Weights of a small spectrogram denoising autoencoder: soap at rate 0.005.
Rows from block 1 of the decoder of a small spectrogram denoising autoencoder, named by matrix and row number. Each number is 128 + 32 x the weight over its row's rms, rounded and kept within 0 to 255. All counts start at 0. Numbers have three digits each.
After each channel's rows are labels from the 100 clips, of 14976, where the channel reaches its highest value: "peak in band" is the frequency band that holds the peak. Only what is clearly more common there than usual is listed. The data: struck, bounced, scraped and rolled objects made by modal synthesis. In brackets: how many of the 100.
# conv: 3x3 conv (decoder.mid.1.conv.weight, 256x256x3x3, each kernel summed), inputs 128-255

conv.96:029130154126085116136108115149135072041105113111129084131135115149110112130118130150146144074166149137138137103114173109143137045121143071142120084059149128132077118203190108069119128184119148171150112114113158112121142082142131143147162146161111136147142179139130122129134153077183122107195060099085134109142187127143142108119209160149144143102138136140163139140131147099157114163149
peak in band: 500 to 1000 Hz (33); 250 to 500 Hz (33)

conv.77:152172137054101156120137121130137134174177183095119178088098116192095082082134115108170174127082130124123126159106100172158122206134110129173082134131064096141125121096157119097097123102107119101144086183094200104105144046157077080127147113098101085107132105138126112129108138101155151110075139107143140165100103131036131082077071071114144195136122086121125199102137149082165092098100
peak in band: 250 to 500 Hz (42); 500 to 1000 Hz (39)

conv.174:128034106119097095099108040161111105131175158073129108155161124035125113158134047164175141104132127100122153138112148139139147141131073157141116135135111145151081193132165154141192094077145157187124145127114124119131121030137002125141109098096146120146141184109134116154101134128171176128160113108111130134076121145143098143060170165111128109091140125134135176130134140118074124174137
peak in band: 0 to 250 Hz (39)

conv.248:070112094052098126139149118112150156075130085114100104111097110138157171203126161140130141078148103033126087114137123116150139096053130086139133065068138114132054089068156142122106076128136102127131173155130143084143125091162145172143105107079114156163123133115043089145167123148146138088135075144153101131054128141144123067098113127101145156116068140121147130106106130068095108106157
peak in band: 0 to 250 Hz (44); 250 to 500 Hz (33)

conv.243:104119089120033119122109097108131129104151014150121114123113124082130126121104111105115124121145108050080145123112148147139170082106121101112156155096188119121120124136128099143136112129080124119098131103124121125087089105138087137144184154041128139150133097116087125128142112096091171118136127102080114103093132099153115134166191061158133095121170140131119095110103139112126129135135
peak in band: 250 to 500 Hz (96)

conv.4:130128143189154147130118144160144138133152148127155164159138177115178138178129193172162133093095135135134098103138180206105135145115154201157108187098170185121151146121110159115124138125130113134128173121118163148159158157135175150143114196133110139156132120134125111074132135152129127111134143147121100111129125189163132096201255120084102161134150123146113104125146140148076166151117
peak in band: 1000 to 2000 Hz (30)

conv.160:037100128158110171130158117104154172027127200099107076138131143117150140138149161102143121160101159213106110129119061130131130071241130185132103075034105102100065118088128132117109124142114160125162170127121143114105144153135115128091078152155145149129123100120088171121114111144119114163108142130132144121160108084133120094108057117105121124158097111115112123099084119125172133129148
peak in band: 0 to 250 Hz (100)

conv.54:146225143123042158126141142167129097126131045108133119126140073159160123125139139120138143065150132016144113120178107142156081120047141048132095062128163142126148079156114137154180110163092124139157128153150152093120136105125184161121051112144106130127112127122120080131129085135164121157123099168118131155065114117102134117110158102097142149157161132165074144115104131113119135129137
peak in band: 4000 to 8000 Hz (100)

conv.55:130185112151105139126122105157161120172117134114087115146122064149117110133152115160123169119137116126055102158111099138177153129105143152143086161126124080109088152086117078175132098088119138135137100170152111129141178000155093140158123166161059108157160128122098069106126134128125141103112087161092093173097109091163127088051162102148137144094137120143069127087108129062132122104180
peak in band: 0 to 250 Hz (49)

conv.82:181090110111064038138113102104155101101119117161122134181105165050125119102161078080109094142167124079106089167120105109114157131148198134178092155133148112138144105174143119119089097104116099048140155160178090132163157176114152126164141133147073149124120148118148083151149151091049091091136101106067169138123161141135096134121108132146131112121133099128096128151124125134113098135140
peak in band: 0 to 250 Hz (100)

conv.240:090179122199120135159128127105155169137150119094131092177178118159102118127092182107129107192132143170133131159200056095110145129139103122138095113135122103118142071141116153150120177052092121158111105138136160127150120141102125099108196100075146099137114121101171171107105114163080187165126175132183063099253084124105088107137102219108122106082058138103107132092167119098082126107123
peak in band: 4000 to 8000 Hz (99)

conv.75:075122099095109087122094115146145097102155132092111091128145053130167109135124119101107127105122123174144058166132170184104079112130122130157103098190113106121159098147115165134081126121144130165081183148135120161160122133170178122148142132091126126147150159153127120119128094109045146107096127143144097159077094188107121099071020153058132158126124084141111140124116055126137088119148
peak in band: 4000 to 8000 Hz (100)

conv.250:173171101077052130129096091115132101106124145125122100147145160054122134108111000142109109132143104120156136105124084103119151114150108150091160108146121147131101128159112094214012149112133142142105105110100167132151099132149129139082137145117207193110115067145085133139134122117109143135107086051113173104129153173138134156164173133143114089176205180137153095128108146165119113121115
peak in band: 4000 to 8000 Hz (100)

conv.22:131103131163078165105117122136139136134138169087142123196114070069096084153161000121122087102124192143134076194103116140166133146123147157079158145127159162124156160132179085148102123107137114143099120140105112114106164122175164094158140104164099112141147121078146153152093150099166167156164090076068119110140110185140105095095083135128165135115147107126137129183129122112114126150151
peak in band: 500 to 1000 Hz (34)

conv.201:048061115132144085143137120151145114082142058162111141060117155075173151158117097166164124060120114069065153079117149159161129125071117039111160162047139167129077127107162126094116107147137108126099174097110067138135136135117050147159119116123101160141167138112095067133117154062127113090143156133140144146097129101173121171158083133121145165118126171139175128119159157099140136135141
peak in band: 1000 to 2000 Hz (30)

conv.226:151149144134103139141128139124132115131145150062109073163125157143090013092157058090107101092109138151115139112113098159151081093200110113127177127125106095167155133140161100116120119047082148109129092110155124163157144116142020053121130121130106028089142137120121130144105140128040167072155104099138088133141084112199110059157159141136140140109123080116132099116143096130167135105111
peak in band: 250 to 500 Hz (34)

conv.203:188153110066095125133110105143112085129126101124131151152114131140098089126134097141123147057152132076097129128075111068120112167147134109084153087178116128134139139122147112096095127172129097124129129104127141065128116112153144110139108109074111096112136125071149045162102122073097146101119101148090127147097150131120125129171059098160132121088180102137097119179103122146163128117131
peak in band: 4000 to 8000 Hz (100)

conv.246:090097121157226178139152140143145122095129152130112119145115176199148128133092141126091131116086104118121122133131123103091209080188096159127059106145078112109045215094111103066159076156101140115119189118158095141144131139125120147125145167081109124146121126115068137128090219100102152088114048135196170120119138127194079121071094145188117129086150098140115086076114136147132160113158
peak in band: 2000 to 4000 Hz (53); 250 to 500 Hz (47)

conv.139:119125096161245060120153200119132106132119100127146116079110145198151103079139128062089133129107152074079088104195158115110138083137147145131144133135147105118114098144103131127156107144081149062097097137108163169190137079093179111142090097183125079086129111117119085113116155134064100076112113124241141131092120085147123111105086141189119163160138107114139105072101138129161092111078
peak in band: 4000 to 8000 Hz (100)

conv.200:131102129116147121119119058120125130074131115112134145109128100171160207138094125116122126118090129077126114153152155147105164169097078142124087106072061129113124140000123124099030135203100124112102144130115080134126131078126126168120170121112137187111122083124123134134153160130056133093106127116173164137074191151120148179097178059172111129128168132118138114094137142113095142109129
peak in band: 4000 to 8000 Hz (97)

conv.46:101126132197048144115127139129150112132175105093108121178140172151094095118157137118148151105171112143136126170123146100158103116116134160157106130122175122129119120138139181153127096100100143151171141143158146107115123000128064106145151131032106073111124136114117106120136000098143098113194081120144036144159160152171118078162162096131127113031106126138059115114126113111107123143166
peak in band: 0 to 250 Hz (49)

conv.133:169198103119149087152084140156155107096134128069130163132120129135165122154131128094164140139201145112142119193151103105099065107041155130137133064078093141166127125085131180160041148118163157145137064151154107085105142125159208119145196111117088105161136048113124158126146089114113126147138135131164131133099132148087118111019101100128133142145152106157089098170178098132100116171119
peak in band: 500 to 1000 Hz (32); 250 to 500 Hz (30)

conv.116:110184113027089121136123129131138089161144204126076141133100167122092149137127097124137122140117143152102099110146112154146158117148146124117116094095113145137124124103104070132138130133134124091135093136154170101138110132157042138114170156131141116153132120097094120179104111133084109111108129102077119139093146116113099085097142050166163088185157153158099156122074143135150108096142
peak in band: 500 to 1000 Hz (32)

conv.80:064147126149151150133125160153108127068089134179148155133124152075166181114129130155122117100156125106114083141097092152163159037140141139133201129095155162153000173161162182150192112190122156118158100162134156100126136044123136159107088144163143161146142105143047122107119165102166133139123079117085156141112159162198110094154175153142127137169146146139131176154022163120158118137161
peak in band: 4000 to 8000 Hz (100)

conv.167:077124111096126143131129107143107092000114095106109114147141135093176121155114089120122128123118157150107105152143068088123112121143102147081141090000096064127122128027161157134071105129110174101128068118146135134148123181138119119094141099112098115139147059155049161125181106072112124096126136101139145116144140129126153103137116085133136164154113114123116082134105076156159136123127
peak in band: 4000 to 8000 Hz (100)

conv.104:119167104055059109136117059160144132183137081117097100067106155154110098127120080118132113086164130105103085131130131124152087145108139137133137087198117139128077128114156105193065085144134168091159143155098098100139156064141109113161096152112096151132124097098071083153166159125148107106123051176057156138086121144154142097107144078151112129138213094122086113101105148165114085102119
peak in band: 500 to 1000 Hz (38)

conv.184:160107107130125120072109139155109095158125086113120197113104116151108152202104076186166137076131143091149087093152125102159125170052095132093126171176099123147118156147125159117168106168146111136121062118121159126144131049204180129106167199125176123111135142084157066053107117128157135077107111109112118162080119124139117149124127202122157186131123126142100132118107112130174119132065
peak in band: 500 to 1000 Hz (45)

conv.92:145135107122137139173141162121124137145148143076127139154082050096091122017178056064158116118151215143142156124150100119122076166131107128095160121141109149145131136124159143132171141052161165127116107095091152135099143126145084115153120130126136108119156104076140124137115093146108182152125132134118119135113007103106113105180071106155147152124058110128100116157096096094160079133054
peak in band: 500 to 1000 Hz (30); 250 to 500 Hz (30)

conv.27:094119120145145112132093061167136131130168108152117144161128169134113121197134154135181147105131122116130103176134123124107136169161101092146094066169077112124057154091092184099121140114145162172131165166153131125090101054144180125117115140053164131139123102117076131109131136138167144115085131116115131164083102162107139140054165155052123179147124094153139044096119085109109120147145
peak in band: 4000 to 8000 Hz (52)

conv.97:054114132130108123069155131131147142054129206141125247132133112151142123169149113136138111158107161227114122128136083121128096153070116175139054091067095080111061119079128141132133115065103105118144102126145118128127119113143097126099130167156127119149106128137091142093104087134129093136142124136161113112201129101133126122142112131136131163144103147135118101105093133140192135113152
peak in band: 0 to 250 Hz (53)

conv.136:091050096163084082124098147164179109150161120133151159123108165157111111144093184110168151141168166140112116084139163111120105151120193150150039119103170148135141119172150175103195115132121151144143125141148131106122133106145139097136126098064113110188158212100182118131131091117069074132119139138123125128115130080117126111157108197082171168121000120134116212105126099135115116166133
peak in band: 0 to 250 Hz (41)

conv.122:064128140144109128135138167156138136095133169137146200174156167136123202159176074185167145106154139176122065132123108119154095151115128120165138100178185176135087133085131143122128131193155143144133163144175124116120143093114159147162123185130163162148150130077101096147146097153075110141182163112052126156157161133124123130137114086093114122175177163146117080154120150206192147135216
peak in band: 0 to 250 Hz (99)

conv.213:117095124104152073111135124119130139080116075175164107083111115157138130135138081104097119096137157055091086113155162132150102113109141058153112139024155126123156078158131145114149129125123128092106086127116116181128138154139166129134128124074087150150138146141093113123134126104077112093141092095180130122113196051119146111129118078122137111152161101144140127130137151130129164152121
peak in band: 2000 to 4000 Hz (65)

conv.79:127118099080085141111083035120103108167109104119176115082128081135182164132123140157110119100156102139171132107177106120080079172115116072116103135108120131117180080135105145164112187090127146149128093129092111107143112103115174147144075134151229207133127110096147134087172078151132073173098135158102171121094089128089175087155138117101107126134128176115121148125106126152135146105118
peak in band: 0 to 250 Hz (100)

conv.253:095117127094099086109123125137174099100146144092129135152130141080134121104114121147111161068133150073131121126141125165102090176123136092140102092099107133168053166044168177003073161127185128123139117110155141062093119089146161136119144177099123163147109168094110135137133106099072107125148129150086116126025119165100096149150126146128134144096069119149149137157131120091094155178167
peak in band: 500 to 1000 Hz (34)

conv.209:132086070158090080127102155136145124177148087142106180140118142091160139071148143117145096163177166105133085136123105095088111107122145119169137091145158160156163111160156132113113086102134138168110053115149146103141120165128017099120122122094126160149111182119154152156105136124116119128140119104066146132169102160115153121089161075068132129175115134119107133134118099134159081145155
peak in band: 4000 to 8000 Hz (93)

conv.168:107140140106187155157115138153128132117157158100101146054096120031103114141152052062131156078178101125115110142136083138147214092152107148150160035169128181182074159162135172167165124101156135128115103158161096135140121047141112100093156138120110124139151123088069090132110161134102142123112103088049100122083115156100109119035146120128133140127111100127098132138137135123131105168120
peak in band: 250 to 500 Hz (54)

conv.151:100106157092106023104119024131089087116131125129127164146127159150107102170094107161132148103115079113092116131102228169125150156191085158178094111133123144135111151051157075092129101105115149178151161111105146130103143071119098132177159129158120093117146169134133104123099157102106105107185102162137111127140117098160105102144185069129118162105139093131128172190112089114150129144167
peak in band: 0 to 250 Hz (42)

conv.212:099120111100100043126100112126109118103150139075123120181100141111148099186133086125092167136120115127107144141133142133166155100118117179085193140077140148116154152101155155122174161121128127214095210104108205120103132116156112142127150145112107120145135194116119170160095106116106188135147180095143087143107108143122128161115174175133139142105155107116172146135156112097126100166148
peak in band: 500 to 1000 Hz (30)